{"vocab_size": 21, "encoder_kernel_size": 3, "decoder_layers": 8, "decoder_bias": "none", "optimizer": "normuon", "lr_schedule": "cosine", "warmup_steps": 50}
Rows from block 11 of the audio encoder of a small encoder-decoder audio transcriber, named by matrix and row number. Each number is 128 + 24 x the weight over its row's rms, rounded and kept within 0 to 255. All counts start at 0. Numbers have three digits each.
Before each channel's rows are labels from the 100 clips, of 14976, where the channel reaches its highest value: "top examples" is what is common among them. Only what is clearly more common there than usual is listed. The data: telephone keypad tones over noise or synthetic speech.
# c30: last pointwise conv (encoder.blocks.11.c3.0.weight, 320x320x1), inputs 256-319

top examples: number of keys: 1; last key: 5; first key: 5
c30.207:144114135117157131168108134112119135105095134144113139129109096110107112172158140161161136134123107106119105135130135125148130101134101101088093142114133121130105163146079124077079125087126182

top examples: number of keys: 3; first key: 1
c30.104:123101129144110117124139147126134118120105109137063146121155115126135154108143141111118151109148135120150093162094122103131131130127128136140110127149141104162143127143115097149149143149135144

top examples: number of keys: 4
c30.181:110121132080137141142132138092120126196130132108114134129134156100127147122125111127157124144074122106144167088133135070121101145138102132116131113114120120110133151106143130107127114144162101

top examples: number of keys: 8
c30.27:128126079128171116131104120164094133078113123114133085134155153113091137145102116136154120103178126111137124124146105129135171111164108122148131130161130150090127146141138033126188128097109114

top examples: key "9"; number of keys: 8
c30.107:127159132149149118124172146141110158100132109125120169140141144091149140110160148157092141120121128107127118097145140140073172161123138126110105114098133129128161130104121078098132115105150105

top examples: number of keys: 9; key "9"; key "8"
c30.258:103116118151094109118104118111097146145132125133109111119157120168111103103154112117120139153113143111124137135114150107107103090144171126124140143094110122125145124117160117121166108143117099

top examples: key "9"; key "#"; number of keys: 3; first key: #
c30.120:045156152099115107112124114127106137159142136114087113122172113128094137118137092149132135098080196117119161153139137151134127111091116085142117131162087113158117144110116117119150135159098138

top examples: key "3"; key "6"; number of keys: 8; number of keys: 7
c30.313:102098127134107116092076120130129150115146109110121109158114110109119119057150118121145099120119112113150096147126105104142098117131100076151138106154114136135136116119123105110155124144122145

top examples: key "D"; key "A"
c30.157:114129130101170130090096143164158121123162115117151147117114102144114191102113174143144151119131151165099140121104123120128128141126100107103118124118142133164131110131170117193130167135180104

top examples: number of keys: 2; number of keys: 1
c30.218:108151118176136141122099173174181129141117134111111092112118128127163135158139149145139054130184120096106106117143063132110133119143122146157150099142121128152116129123109093133107117106107089

top examples: key "5"; number of keys: 8; number of keys: 9
c30.187:187158108109091119131145131131138106161074146117098109099102116123109131150132116124085152165135179133143147125136124157137113150145116129111133107145131153153112124175116189154142176131119123

top examples: key "4"; number of keys: 8
c30.136:095128137138109094134099150146118113101167099130159152128106115101119126132158084132134122137149138106108147126101114144140107154138156126123150153168161136117145146121139140133152122121117113

top examples: number of keys: 8; number of keys: 9
c30.202:105136154100127138129129094119129095162137134133139072087138168198103151153151134110095134145106154146133085165108122089130116131114112105159099120099088144156111136130111154123096144124140145

top examples: number of keys: 9; key "5"; key "0"
c30.228:104141115131125131165156136127120144156113099138138122172134178116129141126157116109115121092113114123149145093123117138121090082148130092148130121157147125132182091160127160133101124142113138

top examples: key "7"; key "4"; number of keys: 9; number of keys: 8
c30.1:103141109135093126108135151142125101131116146135095115081112117171180127113118099133095071135144108162138120141097099146118116120118154149154139089123133131108079088176100122147130112134132132

top examples: key "A"; key "D"; number of keys: 1
c30.312:075149101116123131158120162117121117119106129109135128125111129132108118148126156101080123153113110171113119102127125116095116124132137112144121106127129141135099150118109115104122144101085129

top examples: number of keys: 2; number of keys: 3
c30.16:145127101186122109145122158154126148102141106109110131111123121122160167106122103126185183162159121161103158174101125132144114107137111116154135135140168171112126089090162130129113142086141151

top examples: number of keys: 6
c30.262:105131132096138099119113156148152112154122122093132127166148100146101112130136085132162131181081113137133151088126121108124172119125144133157130149141104152117138126125113104150128121127130064

top examples: key "1"; number of keys: 9; number of keys: 8
c30.252:111134139106137087133153109158155099133120141134136111105101114180164092126180095150086109086128089132057067155087111143159109071098136130078119098185113127130117135104108131108150144138153159

top examples: number of keys: 9
c30.77:131121127135137130119137120120141126131156133118167076096090084114101129118142119132121116109148126143136107098137144138112152155099119099103172143152113160111093094156170151109142108139156177

top examples: first key: 5; first key: *
c30.277:164121101103122130158111071124153134117152132123152116125110129127102113096151176133142111109171138115120106134125136116090177094142106171113112133124124163139159114116120120108127154084107134

top examples: key "A"; number of keys: 8; number of keys: 9
c30.126:108106132148150189131102137114156113132072089105084111135107129156123115153111124097158134137126137173093105137122133144142111121169139123134130139155132125131112155110145089139122096152141108

top examples: number of keys: 9
c30.296:136119136095121131162117131159110180136143156125123121163152124104161131143145094113093122125133151112169132078119134123090163112148112110107131158098129126107140144129142160112137134179148148

top examples: key "4"; number of keys: 8; last key: 4
c30.76:128134167140112125125163112120126127121099147074126139128100104075109142132146164146102121119095143130145150072120148131118123119106144117148162128138122145129084146116132150128104167142163164

top examples: key "B"; number of keys: 5
c30.117:116125129117119111137149162152120133103111147133094160158108133118138106137133109140137077120090154147142131143168102138145133088119130130115127146099129129138109144129117115131099124154159085

top examples: number of keys: 1; speech
c30.25:143159123104152140109145109131102124107129113134127153126102149122135121127121120087126117135073120109109064141121132126115118122127124139165122113129127122128115134074099114133140133159098122

top examples: key "2"; key "3"; number of keys: 9; number of keys: 8
c30.315:121160164103122108124099135112139116137114148125114127149139090161099144177142180154135144114106117124182118121107143115163154110102115127173151119115129138155114114123122128148123126136146126

top examples: key "#"; last key: #; number of keys: 4
c30.200:126125081173156099091096114110153121163072105082108101144126129122123135118127111106204121156124112094109133088121093127107142139126136137114159131121146125121086106120121157137118120171117111

top examples: key "9"; key "5"; number of keys: 9; number of keys: 7
c30.140:128170088124114145108130163151099130153106119108097145140077104169095127136117105144129102121134106121137107128155133144138130081108133145158164094157119170113114116114152114142090103111131156

top examples: key "8"; key "3"; number of keys: 9; number of keys: 8
c30.275:079129135111120091099138107113140105145149141127122137119123105140119091126123128164120123116124105138096076117113125084144127129087122128111165114091135110134121114155122125125120158096129178

top examples: key "3"; last key: 3; number of keys: 1; first key: 3
c30.28:107122094192107100171125110112125167135136107093104088133131123114105097117122099144151178126126112138149104124098153120125118140128115121145142144151122150134109102149141121121152117107118159

top examples: key "6"; key "5"; number of keys: 8
c30.273:128113148118111139148105119164127145124143112137151109150107142112139154119091173148115130123117140091127163140116136120120129156105135124122150128126117168137116112136127138130105122151123128

top examples: key "*"; number of keys: 8; key "A"; number of keys: 9
c30.4:130128129145127150103131151088098124131175131098099140138137127180129183079153130170121136144142108146145151153079129146140109078119122125121141103173095114118131135118164125102180120122155136

top examples: key "*"; number of keys: 9
c30.303:146130131129131174136110122130121148130138130130152108112156130152097162127150151161105136128125144131099117151123120149138115174133123168117141161154113106125137176133147147115102128169166178

top examples: key "*"; key "C"; number of keys: 9
c30.144:120134178141128141112148105156101146121188121116139111168155116115134145124127156175146124143112123163145090126120131118107120166125146156114115150182124144130137123136144147113128123104149173

top examples: key "B"; number of keys: 8; number of keys: 9
c30.82:065120147158104102151154143185121102100108108147109154134137134130133130135089147121105146085061112038179120130167131131141102070133139117132133168054154125145148162117122096146118125120125116

top examples: key "0"; number of keys: 6
c30.255:162150120177217153117128092137164158137126137121120113149179121118148113123156137156108111116105131115109150095166142091129133139105106132151134152132150097160114062134133087125104145172146140

top examples: key "0"; number of keys: 9; number of keys: 8
c30.10:145137124162148140135102109139149136148142109111113131151152101173149168110153108118131140137083154150104136153131122141108106131130090118121175108144168145119136139135120136111085109109102127

top examples: number of keys: 7
c30.67:148129064138181095109198169174136134077103125142123144112121134069136091102113110119125145105105133121185107081139109127093084119152116132146081158098110100146153121103099126155139134141147109

top examples: key "3"; key "5"; number of keys: 9; number of keys: 8
c30.149:106119181096166119101147114093126153133155140139142125115126132126080141120128130165133110096141096176111102104118088149112156127098124112124109133132112135122113128107079085101120140094106120

top examples: key "*"; number of keys: 8
c30.109:124127152126129142142143120086122163106118120124115091177143200128138144099134134125084127114149119110132145130145079153101134150149098119137150114133182132183171149108116125107111133136136136

top examples: key "9"; number of keys: 9
c30.169:097115124099132137150119111166114148120120174148099145122100121116092103111109123129161119085146097120129118145168156149143132076120158122139142103084099165136128150124117109144119131144096134

top examples: key "4"; key "7"; number of keys: 9; number of keys: 8
c30.280:157110129086142141146106102111134101154157097139112131095079052147088154139118149143105123143137152110134146084152103144122107095137156093196117132131138148156093155116135128149128106134120121

top examples: key "A"; number of keys: 8; number of keys: 9
c30.229:190174145146117134094146178128128141157121148142095118116130102135130144153128097076093117102161118135118121168108141120165136111122174148147152137145104135110117095129151125116083120112144101

top examples: number of keys: 5
c30.188:097102108144132129158171117160095126086141141114188145135115162106152124136110139110099124124125100151126149070145128088103113136120128119151113130144160120124167131154126103116129086151156131

top examples: number of keys: 2; number of keys: 1; last key: D
c30.205:143159136177141106131110158146145103133117162128099114138120180166144162175122120126186129111150117120120133127122125125121129112142159165153137091130119116163111127108135084110105107096162115

top examples: key "6"; last key: 6; number of keys: 8
c30.141:092139121117142116137139118113147093138105157171097146117146150153144126107098140163074129097110132125145114146134129111118131142122122128154115119134125128121110121122135131119106152124123144

top examples: key "5"; key "6"; number of keys: 9; number of keys: 8
c30.54:134121105168133151124133149087158086129167162116129113112119185120099134138140111117110174122096140131123114103133169105132180114149092178124120110155157116175141098130157110168152095160107091

top examples: number of keys: 9; key "2"
c30.176:103110181164117125146085175146169158114150197098159115151105130137102141162092104196102161103101097125143126099138146106138113163145134120112134116107119100163076136151128152118173131141126148

top examples: key "7"; number of keys: 9; number of keys: 8
c30.301:123143122156127154096123116105117111116180109140141132128114095104125090116177126140152145127125091147166132094113151180137109122171152140097152127139143117131117134086119124134140116120141109

top examples: last key: #
c30.146:115149142128147118143127149110131120096160138116097129123145114143141127127136113138132131142114130115101099150110151091087145115132159125151155102162111122150142101104113150150138162156124125

top examples: key "C"; number of keys: 9
c30.56:104083111117142120113117116139133154131124125110107094167109113132107126154120083082120089156142128090139121114159107133125107114146123137110117143099138106153098102115153112134126181150110112

top examples: key "4"; key "1"; number of keys: 9
c30.248:133158128142136148144174158117113174101128109157152118136113172170124122143122158099095150131098126119167114096140128113110129072151113123145086150094137176148145078130129145145096143144126110

top examples: key "D"; number of keys: 8
c30.85:162177142116124152160136157101144146155142157127135112110121134160083112135156120151144139134160131121123162167111100119159151141120148141151142160161130115178088137122106126104150097127122124

top examples: key "B"; number of keys: 8
c30.236:143149113113133098150137133151097096107112110155091188097127118111106174108107118105107152145097159085157159121104134102168158107137121132138153152134140112139093156136127126130107107124140106

top examples: number of keys: 4
c30.221:098109161138126115144111110096120139144166123124132141119102114132121150121101097120156128132154133121111058107143141105073092144131089128109112123088182156129071131140143108115117113089131145

top examples: key "D"; number of keys: 8
c30.243:135123146149153121158156143139110132072174154132151107109102105126135152139136134127136124109114155168119144146113119111161145156104104105136103108199114154120135117146099127091117157136165086

top examples: key "1"; number of keys: 8
c30.60:142137134128134121109094148136103105155089119171108178122197186102167142081086142119143166109105129091152137115147143152149127123140135124097130149108184110137148117123145117140112139157133161

top examples: key "D"; number of keys: 6; number of keys: 7
c30.304:118132120126116184117127110122111112109134141129128127140126092135148113146118129133086124114093128120110127134160125136115157106140119126153138151131159143121132138157132137153104124101120131

top examples: number of keys: 1; rumble
c30.276:134119142109134124120149130141117124109108131121118145134096113138145065132140165104104138137118131110131140164137137070130093115128131087152108130104103132130140178152115155188101145160157128

top examples: key "7"; last key: 7; number of keys: 2
c30.282:146098121181089108118120146111137084113153122126068147077145113111160118123106122109116127121103141108092136146118166141160089116139129129118151113135135089132146125107120161151126114122101121

top examples: number of keys: 7
c30.270:125160142148138136146132167124116140129135109125132099141145127087133123156154146118104132147108145145113161162110113150143140128094125122119111135092126121126179129111136104070098117117158152

top examples: first key: 2; first key: 5
c30.217:133135130154142122130141149146118165137087091131133125084128132097086143128133172106105121099125140127110092130122136088093182139121118153143099130134120111163159110140091102105123104119110127

top examples: key "*"; number of keys: 9; number of keys: 8
c30.240:178128145105138150091126109153090131136115127121159073030166186140098140152156130135133154085117156105155139193085105135141126121106171126138114111099045185132134118154102133126170125137150131

top examples: key "5"
c30.100:152110123126120132155110150134128141143112177112113123127104099124134146090108089116136084151096180108117162112118135131146169146116174098119188139090089103092150102117128112124136133108086134

top examples: key "#"; number of keys: 9
c30.48:100089149093121135130112101208143145115102114145152152112099154170124153162123117091139135148123117134126119165150133162121170121117123120147156129151126125107110138110147086122110125127116121

top examples: number of keys: 1; first key: 2
c30.212:117079176110128116122168142149210131101137056130126099137118122140118127112136110125118106110121172129155096121132174156145141120123147109133092129125111129157126131116136229122146113129116077

top examples: key "1"; key "2"; number of keys: 9; number of keys: 8
c30.247:136095128139130124152118145143129120141129120159138120153099084118158132148175132112172145113151146149095126147110107122116153128141109133137120138142121167136153093125124126113120170107182120

top examples: number of keys: 3
c30.179:134141136166126138170139162136115083110155147103187129132135144141141120179117143105167129137139144094126136085104079130174153128174121101138138116092134137136131121149108128111096145110140094

top examples: number of keys: 3; mains hum; number of keys: 5
c30.155:105077132119144153136123150158091131084139116133133143129107127126173120134134094110183107103175113143130115120117111196104072157145126126119131153092160114109175142130128144111157114126130090

top examples: key "0"; key "7"; number of keys: 9
c30.58:164153102091107137140127096100159165124089134142110124117145153099126084136150131135151134110116126099163091167119116133053110153129130129152111121135142120129131192135122110122129078189129128

top examples: key "C"; number of keys: 8
c30.137:108111103124124169130131111094128156135105138110116151121130141088108141133132164091121145082104115121124078126162100141171158154118127096155097105112160154148128109131135150121098123081133113

top examples: key "1"; number of keys: 4; first key: 1; first key: A
c30.281:127156174088089128102130143110122152112153166143161125126103096116102131119145112154157108134158127145138125116122106140144126195106168090178121115147137145115124136148121175113101143123177134

top examples: first key: 1; number of keys: 3; number of keys: 9
c30.101:149096107112132153105112117101079146123116146108116128113154142135113180122080108116114155133142143124121138095128072153109120135147111110106094110147114121079132117146128189150124122158118141

top examples: number of keys: 2; number of keys: 4
c30.235:111152125176118148109149120140111122106148085163081082100088093118154126119098132139162151123128091106142126089120123157123137105123138123110108143112157134103118156149076171135160131118138135

top examples: number of keys: 4; number of keys: 3
c30.112:099112177124117142105147165159102145099102088125126093117117112141141095125107131106112131125133150107119129135090131131141159164144172141143107158142104094132156123134106088158119097154147115

top examples: key "3"; number of keys: 8; number of keys: 9
c30.151:134115096136110115151107093133148150126122111117090133168078133122176064128175137093117127130136097188120089144120127123130116148155131081142138139197130118107130136123136105111127114153164091

top examples: number of keys: 3; rumble; last key: D
c30.80:112125111066160127112187163117113137116120146109168147129142136110144133088109128102131076177151124145120137137125140158133130141165123142184130111144134158126121045079121083122129112121122084

top examples: number of keys: 3; number of keys: 2
c30.291:107138120130118150099077144142088124158098110155189124141115094091149083108130133139126126140131120141130106133139101136120101107129140150076147116120150120142099152160069115089115117125156141

top examples: last key: 1; number of keys: 4
c30.139:119129122148176113080146128160117107131111141120162118123166154120142113083100064083159140137124132138123143108143109158124137131144159105149118141103096104124119127131186159147134133136140161

top examples: number of keys: 8; key "2"
c30.79:143161130125132113102058147072131150155135148120096142104120128184159126081146100124119089176129182132119093145183107131155106121089146128143151091149130125140123114129135082103106134147135150

top examples: key "D"; number of keys: 8; number of keys: 9
c30.173:083086091159122089116122139117121110147082101150142132119111133150106139075116143126169123173129131153118100125125133175121125167144135124107141147131126153097117107144125123145132119104144086

top examples: number of keys: 8
c30.47:129136149109113118129149132157122127114138120095096144103141165106102102147123120095177118124100136139118141055171100139108154153149142187149133117132114090134157190120118133114130126131115128

top examples: key "A"; number of keys: 8
c30.208:105147116136134129125151096166120174176202183116135175114128134106149115131141096146124117153153130116119136091134112140143126171157089120115126114089134090106124107124077153099156083131122147

top examples: key "D"; number of keys: 9; key "5"
c30.242:144138119106098129114095101096102142130086120119127103090129103148137176135081152111109141175106165146121135138104162141147126127128126104135144091117080124136127140161117156085153163103117109

top examples: key "2"; number of keys: 8
c30.70:149115092112159141102110113157113115132134092181142155125156144110129086079134104083175161105136108187144111162158117096122135151085135113114134152200107134112123092121091125121160132142150164

top examples: key "A"; number of keys: 7; number of keys: 8
c30.43:095113092085155160162154141151089133120146125110136116132169134121107156088136102140102118115106134167106129141161115142124123100130141081153175135072166145146130112100122048159124157118134114

top examples: key "A"; number of keys: 9; number of keys: 8
c30.17:176118140124121117158152105082106139123114151125137109181114132078115106169137136097149149106129124144078143093128134155097162112106131106121130148140164125137128133129132130123123129119104185

top examples: key "3"; number of keys: 9; number of keys: 8; first key: 3
c30.116:185079154087083141125137136159089136111147123110114099158125188104135133150131124150082132091113141154155113136163122112135111125084117090143120152118168100095131099120148144115124089159133135

top examples: rumble; number of keys: 3; number of keys: 1
c30.238:086125159171119108145121154132113137124129097145167134140111141153138150158142110120172127160114120124111172136125118168136112071097141108185130118181138121094117154106126108142136156089147115

top examples: number of keys: 9; key "C"
c30.264:118093131110084112133138142097106160120154146124141156170105128136113150138101111129171123129152149131123132117160115118172092154182140087118099157095165108125136133103120124172112097108112132

top examples: number of keys: 1; rumble
c30.91:136104120119156105116119103122132140106135133113171139126127091178159113128124077127128184129104110108094143122088139091150146119144106082164110144107143135113151180176147135131097114154129145

top examples: number of keys: 1; last key: 0
c30.172:166107100146139116136132167153148179123129121124120158125173189072130147088159157115086105116144074115150121102136115113114084149105124094128113128109157133156133095128115080097139100156131108

top examples: key "3"; number of keys: 9; number of keys: 8
c30.21:153134144135162141127087122141133137109138101146112114122117065129094139118101095098138126120136122142128068123134132082124106113132108122105120142166130166119143131128106113133130168142164118

top examples: key "#"; key "7"; number of keys: 9; number of keys: 8
c30.114:091135101118147093135112152123151112132147138127113114111140119119112129148125113129139132146145151161194118155095111099152122136157153172111108128118133117134165139124115114154110097103095122

top examples: number of keys: 6
c30.214:119123144144126135124117138077126134100096123127139134193185175140106158184127120176129131158119122106125107134129103117086150092150134103142102188111128141136113177126126102126091116121132117

top examples: number of keys: 2; rumble
c30.249:106101144111080149111142155097152132130090117117149159152116147133104092089130156114118125061090121072100129150114137108127116100133149137149124110129113108113120115191127121101118109106121124